Weights of a small masked spectrogram model.
Training: soap at rate 0.0035, 14700 steps, batches of 128.
Data: trained on strings of digits, spoken by a formant synthesiser in many voices, 39062 training examples, 48.2 epochs.
Rows from block 3 of the encoder of a small masked spectrogram model, named by matrix and row number. Rows with one number belong to one neuron. Each number is 50 + 15 x the weight over its row's rms, rounded and kept within 0 to 99. All counts start at 0.
After each neuron's rows are labels from the 100 clips, of 14976, where the neuron reaches its highest value: "loudest" is the band of the loudest frequency at the time of the peak. Only what is clearly more common there than usual is listed. The data: strings of digits, spoken by a formant synthesiser in many voices. In brackets: how many of the 100.
# fc1: MLP up (encoder.blocks.3.mlp.fc1.weight, 576x192), inputs 0-47
# fc2: MLP down (encoder.blocks.3.mlp.fc2.weight, 192x576, transposed), outputs 0-47

fc1.320:49 52 52 50 75 50 38 74 50 62 46 09 50 43 62 50 60 52 40 03 49 84 50 54 50 33 52 30 99 48 52 50 50 52 36 55 49 50 40 99 48 50 34 50 49 66 20 42
fc2.320:51 65 50 52 37 50 58 51 38 55 50 62 55 87 50 54 27 51 47 65 70 50 60 57 60 48 49 59 50 19 50 50 51 51 51 41 47 50 35 48 40 54 52 81 44 23 48 51
loudest: 250 to 500 Hz (49); 500 to 1000 Hz (45)

fc1.25:19 22 50 46 67 50 44 52 50 52 51 87 50 50 51 50 50 50 51 42 58 52 53 47 35 45 54 51 50 44 50 62 18 50 50 65 50 38 51 50 45 53 48 61 36 40 52 51
fc2.25:50 50 54 36 50 54 45 49 48 52 48 50 45 48 50 52 50 50 13 51 50 45 50 48 99 50 59 50 11 39 50 50 50 49 61 50 73 85 47 50 83 36 49 50 48 50 64 51
loudest: 500 to 1000 Hz (74)

fc1.309:50 40 50 40 50 74 22 51 50 44 00 50 43 79 50 51 71 46 22 50 49 56 50 51 50 36 50 05 50 50 46 51 50 51 50 54 46 55 50 50 49 50 49 55 47 72 22 48
fc2.309:51 99 50 60 50 49 30 52 50 48 49 49 43 50 66 50 99 50 56 52 50 47 49 50 50 50 50 55 58 50 50 38 50 50 57 62 50 47 39 50 50 50 50 50 63 50 30 47
loudest: 250 to 500 Hz (58)

fc1.178:47 50 58 51 50 51 50 12 30 99 50 44 63 52 50 52 53 55 40 54 44 49 51 50 50 33 50 15 65 37 50 76 50 49 39 52 50 50 11 49 61 50 50 47 48 50 50 44
fc2.178:50 50 50 50 50 49 43 47 61 14 43 53 54 51 49 59 50 40 50 50 47 49 50 50 52 28 49 52 50 50 50 55 48 50 48 50 51 50 22 50 19 50 49 51 52 66 50 50
loudest: 2000 to 4000 Hz (90)

fc1.393:50 65 50 50 50 50 67 49 50 50 65 50 50 50 53 50 31 50 46 50 50 50 50 50 50 58 47 51 50 50 42 50 50 50 53 50 49 50 50 50 55 51 58 50 44 50 50 50
fc2.393:33 50 50 50 50 50 50 50 55 59 51 54 50 50 50 49 50 38 50 53 49 50 50 45 50 50 50 50 50 50 47 50 50 50 50 50 53 50 47 99 51 50 50 50 58 35 55 50
loudest: 2000 to 4000 Hz (52)

fc1.408:50 58 70 50 32 49 49 50 49 50 50 51 50 50 50 23 50 50 50 61 64 50 56 88 50 52 50 52 50 51 41 49 85 50 51 49 50 50 50 67 53 67 50 99 50 38 50 52
fc2.408:35 49 50 50 50 54 49 50 59 41 51 50 50 57 54 37 58 47 07 40 50 48 50 49 33 50 55 44 87 68 53 50 50 50 74 29 49 49 00 38 49 48 06 47 54 50 50 50
loudest: 250 to 500 Hz (58)

fc1.83:33 39 57 50 50 50 50 39 50 45 43 50 51 51 97 63 50 54 69 23 67 50 50 49 50 53 50 49 50 52 50 99 94 44 33 50 50 50 47 50 52 60 40 50 49 50 50 50
fc2.83:54 50 13 51 99 50 51 69 58 50 50 50 50 26 84 46 71 56 50 06 51 50 46 32 19 50 50 51 51 47 43 50 50 49 50 51 57 09 49 51 51 80 51 67 50 44 50 50
loudest: 2000 to 4000 Hz (67)

fc1.385:50 50 50 52 51 35 52 13 00 50 53 50 55 54 40 50 50 48 50 50 50 50 35 50 51 50 48 50 48 51 85 50 34 50 50 50 51 50 50 50 51 99 50 51 50 30 39 50
fc2.385:49 50 51 50 50 50 50 50 51 50 55 50 99 53 50 44 50 50 50 50 56 50 53 50 51 13 50 50 43 54 58 50 54 53 91 27 43 49 50 14 57 57 50 50 62 50 50 53
loudest: 250 to 500 Hz (63)

fc1.537:48 50 51 50 50 50 76 50 50 50 28 36 50 50 35 14 49 49 50 55 51 50 56 50 42 55 46 56 47 51 49 05 34 57 48 23 50 55 08 49 51 62 54 49 44 50 41 53
fc2.537:46 00 51 74 46 50 49 49 79 38 49 52 50 49 24 50 49 50 50 52 55 50 50 50 54 52 50 49 50 37 50 50 50 52 50 50 50 73 49 49 53 46 53 49 43 58 50 49
loudest: 2000 to 4000 Hz (70)

fc1.448:50 49 47 39 50 43 58 36 50 50 52 49 49 59 48 50 22 67 50 46 49 40 54 51 53 50 50 50 36 50 72 51 50 37 30 58 67 50 45 00 64 50 50 58 49 50 56 47
fc2.448:35 51 50 52 36 13 50 50 50 50 57 55 39 50 50 90 99 32 84 00 23 06 61 50 49 50 48 72 50 50 55 50 50 50 51 45 53 50 64 50 47 50 25 50 68 51 26 54
loudest: 2000 to 4000 Hz (80)

fc1.335:50 00 50 40 50 50 55 50 53 51 55 48 50 99 27 50 51 50 47 50 40 51 50 06 47 18 50 18 39 50 66 50 50 50 50 50 50 69 50 49 67 50 47 53 50 50 57 54
fc2.335:50 47 44 49 72 50 50 19 46 40 50 53 50 50 58 50 50 40 42 50 69 49 50 50 91 99 50 51 43 50 50 50 51 49 50 46 56 50 35 50 71 50 51 50 48 50 50 68
loudest: 2000 to 4000 Hz (33)

fc1.373:50 50 50 50 10 46 50 50 50 49 50 54 99 44 50 50 57 50 50 50 50 31 50 99 72 50 60 50 49 52 50 50 94 50 53 50 39 50 50 52 50 54 51 52 50 50 44 56
fc2.373:50 50 50 50 52 50 50 50 50 50 50 46 50 63 50 49 50 48 50 64 50 50 50 46 20 52 50 59 50 50 51 44 00 45 42 50 50 50 51 21 59 47 50 50 40 47 49 61
loudest: 2000 to 4000 Hz (46)

fc1.262:42 37 27 49 45 49 50 70 99 56 38 33 46 51 50 50 50 50 54 46 50 50 35 49 50 50 52 51 55 49 59 50 49 50 45 50 50 52 25 50 36 49 51 46 50 50 51 50
fc2.262:20 64 50 49 50 50 50 22 52 50 50 45 49 50 45 44 65 50 55 55 00 50 50 52 50 56 50 50 20 51 57 50 56 50 53 50 50 48 48 49 11 50 78 49 50 50 49 58
loudest: 250 to 500 Hz (49); 500 to 1000 Hz (37)

fc1.349:50 51 50 50 51 54 51 75 53 50 48 36 50 51 99 50 50 52 50 46 44 56 50 46 50 50 73 49 87 49 63 50 47 50 36 50 50 50 52 50 49 50 53 48 54 50 50 50
fc2.349:50 50 40 50 50 50 49 47 38 41 50 33 50 49 46 50 50 50 49 50 45 35 52 50 50 52 50 44 85 50 88 68 53 51 51 50 50 51 51 50 49 49 50 50 66 57 62 19
loudest: 4000 to 8000 Hz (64)

fc1.466:53 51 51 37 47 50 82 00 50 51 53 50 58 55 52 53 16 49 57 49 50 50 50 33 50 83 40 50 69 49 48 30 39 50 40 50 50 60 51 57 65 49 50 50 32 89 50 43
fc2.466:29 50 51 67 50 56 50 58 50 23 49 70 51 34 47 64 49 46 59 49 50 70 55 50 50 50 55 78 50 59 57 99 50 50 49 50 48 50 49 87 52 50 99 23 53 47 50 50
loudest: 2000 to 4000 Hz (79)

fc1.338:00 48 50 48 98 51 36 57 47 30 50 52 53 50 50 48 99 48 44 66 52 50 51 47 49 50 50 47 50 66 59 28 51 49 49 48 51 45 50 50 53 50 96 50 43 44 57 51
fc2.338:49 99 55 29 51 63 20 50 55 50 50 50 52 49 34 54 50 91 50 50 50 31 38 59 50 65 48 51 51 38 43 11 64 50 37 49 50 50 52 50 50 50 50 50 36 50 50 45
loudest: 2000 to 4000 Hz (38)

fc1.562:43 39 50 53 50 77 49 31 49 54 51 49 99 51 48 50 53 50 50 46 50 50 50 50 50 98 55 50 49 50 50 50 49 50 47 55 50 21 50 50 51 47 41 52 50 52 03 50
fc2.562:49 62 58 40 50 60 64 34 50 39 55 55 44 05 53 52 50 85 50 84 52 64 44 50 49 46 49 49 51 50 50 50 00 50 00 53 51 49 33 50 42 49 40 60 50 49 56 50
loudest: 2000 to 4000 Hz (75)

fc1.397:50 57 49 50 50 50 52 50 48 50 50 50 55 58 56 50 50 50 50 50 52 50 50 50 58 50 50 46 00 50 50 48 50 51 48 95 48 45 13 50 50 50 50 47 49 47 50 50
fc2.397:48 49 50 50 45 50 47 79 27 49 50 50 98 50 49 50 50 64 00 48 50 50 50 50 46 50 50 29 59 48 50 70 73 50 53 52 50 50 50 50 50 58 50 50 54 50 50 50
loudest: 250 to 500 Hz (51)

fc1.102:48 51 46 48 50 48 99 49 50 43 50 50 50 49 20 41 50 44 50 50 47 65 50 50 50 50 50 50 70 46 50 59 50 49 50 50 52 50 50 60 48 48 00 52 50 50 50 03
fc2.102:55 49 99 99 50 24 50 64 50 50 49 50 50 50 49 50 55 50 50 35 50 51 50 94 50 39 50 50 50 50 50 50 52 50 50 50 57 76 57 50 68 50 50 50 24 49 60 50
loudest: 2000 to 4000 Hz (38)

fc1.331:50 50 00 63 50 50 52 50 99 48 50 50 50 11 50 59 50 50 50 51 52 50 50 49 50 67 68 63 52 50 59 50 51 33 50 50 50 50 50 50 54 41 50 54 45 34 38 50
fc2.331:50 58 54 50 50 35 50 45 52 50 50 67 21 34 50 44 50 87 50 50 64 50 26 50 46 48 50 50 50 40 53 50 50 48 50 50 49 50 50 99 50 86 49 50 50 50 45 50
loudest: 250 to 500 Hz (47)

fc1.26:47 50 50 48 73 29 50 53 50 50 46 54 50 47 50 50 46 50 54 69 50 50 64 50 58 56 50 55 50 50 65 50 42 50 50 00 50 50 50 50 52 50 50 50 64 49 50 51
fc2.26:50 51 50 50 42 50 32 50 50 53 49 50 47 90 47 50 99 50 50 50 50 51 52 50 46 50 50 50 50 50 49 50 50 39 50 50 50 50 50 50 50 50 50 50 68 50 50 50
loudest: 250 to 500 Hz (58)

fc1.503:46 50 39 51 47 50 50 50 50 50 49 51 55 50 50 50 50 48 50 50 50 45 73 52 57 50 50 41 13 50 50 50 54 50 50 14 50 51 47 50 00 55 50 50 50 50 57 51
fc2.503:61 50 56 55 51 50 46 50 50 50 50 31 32 50 50 28 51 50 49 50 50 50 00 51 87 50 51 51 53 49 21 44 50 50 50 35 50 67 00 50 50 49 50 50 50 50 50 50
loudest: 500 to 1000 Hz (87)

fc1.122:50 50 50 50 50 43 66 08 50 50 51 49 74 50 50 50 34 50 88 50 43 50 50 55 50 40 52 27 50 50 50 51 63 51 50 53 55 56 09 53 50 35 51 50 50 61 50 50
fc2.122:55 40 50 39 58 50 30 50 44 50 46 43 57 52 48 50 53 99 37 50 42 26 51 50 60 17 50 50 50 56 50 50 54 50 52 48 50 51 50 50 50 50 50 50 48 26 49 51
loudest: 2000 to 4000 Hz (84)

fc1.212:39 52 43 47 47 51 53 50 15 50 48 48 51 50 50 50 50 50 50 55 50 50 51 55 50 51 50 50 51 50 33 51 53 50 63 00 50 51 51 50 50 50 53 49 19 50 50 51
fc2.212:54 50 51 50 49 50 50 50 49 57 55 53 56 50 48 40 50 81 32 50 52 64 76 50 50 52 50 50 50 00 70 48 50 57 50 50 33 49 48 50 50 50 65 25 51 51 50 50
loudest: 250 to 500 Hz (84)

fc1.148:54 50 50 40 50 35 50 39 50 47 50 50 44 47 77 50 31 50 09 55 54 58 65 56 61 55 47 49 60 50 50 56 51 49 15 50 59 56 50 47 35 55 50 50 51 45 26 50
fc2.148:56 59 51 64 49 50 50 64 50 51 70 57 64 48 45 50 50 57 07 00 50 49 49 32 46 99 18 49 63 50 71 50 28 47 50 40 50 50 50 67 50 45 48 51 40 79 51 50
loudest: 4000 to 8000 Hz (49)

fc1.378:53 50 50 52 39 54 19 52 58 46 67 31 51 52 50 20 94 50 35 50 63 50 50 58 50 50 47 39 34 55 50 57 31 50 50 50 55 50 47 50 52 87 10 47 50 71 49 50
fc2.378:48 52 47 50 92 42 60 51 47 49 50 99 45 59 51 49 49 49 50 50 53 06 47 50 42 49 50 43 50 60 50 51 65 50 44 49 50 42 50 43 50 50 58 72 46 00 44 50
loudest: 250 to 500 Hz (50)

fc1.180:50 73 50 50 50 50 48 47 44 57 50 50 50 50 50 51 51 26 48 33 50 50 51 50 52 46 50 48 31 51 50 50 50 74 50 50 50 50 50 50 50 50 24 50 50 50 50 00
fc2.180:50 50 50 48 50 50 51 50 34 44 50 57 50 42 56 50 78 50 50 26 71 50 50 50 38 49 69 57 53 02 53 65 50 60 00 52 50 47 29 50 50 50 67 63 50 50 50 61
loudest: 2000 to 4000 Hz (28)

fc1.460:56 55 54 50 47 54 55 42 51 51 27 50 50 50 50 51 51 50 49 12 89 50 50 36 50 22 48 50 50 50 83 87 51 51 50 51 48 45 15 50 48 48 71 52 49 50 55 50
fc2.460:49 50 50 50 51 50 49 51 49 64 50 47 51 59 50 53 99 50 51 55 49 43 50 49 50 50 50 50 45 53 49 43 50 58 54 52 49 45 50 50 49 50 51 50 51 54 66 51
loudest: 2000 to 4000 Hz (51)

fc1.352:50 49 51 50 62 08 49 33 79 77 50 53 51 52 69 50 44 51 51 51 55 50 50 50 52 54 50 50 50 49 50 54 77 64 50 50 57 50 27 51 50 67 50 53 51 50 49 56
fc2.352:42 49 46 60 50 79 66 54 39 39 50 51 47 50 50 50 47 68 50 52 08 57 49 61 50 50 50 64 53 50 52 32 49 51 50 50 41 47 50 47 51 45 38 63 78 50 42 50
loudest: 2000 to 4000 Hz (69)

fc1.140:00 50 50 50 50 54 57 18 50 50 44 20 33 51 51 23 50 50 50 51 60 53 50 33 49 46 50 50 50 50 52 74 51 43 11 52 56 51 22 34 52 61 50 50 50 50 50 50
fc2.140:50 50 50 50 51 49 72 45 50 41 49 55 93 51 50 51 60 65 49 48 61 50 50 59 50 56 50 49 55 50 50 50 50 50 59 99 50 50 50 50 50 50 50 52 50 50 50 50
loudest: 2000 to 4000 Hz (56)

fc1.253:42 51 52 68 52 52 50 49 50 54 49 03 39 50 49 50 37 59 32 59 50 48 43 41 47 50 49 51 49 48 49 31 45 50 50 79 39 49 50 50 53 43 45 51 42 48 50 51
fc2.253:12 41 49 50 49 50 50 50 60 48 43 37 87 50 50 50 41 52 50 49 51 47 39 36 50 64 50 77 50 50 52 44 46 50 34 99 45 61 79 48 50 50 37 67 50 50 51 48
loudest: 2000 to 4000 Hz (27)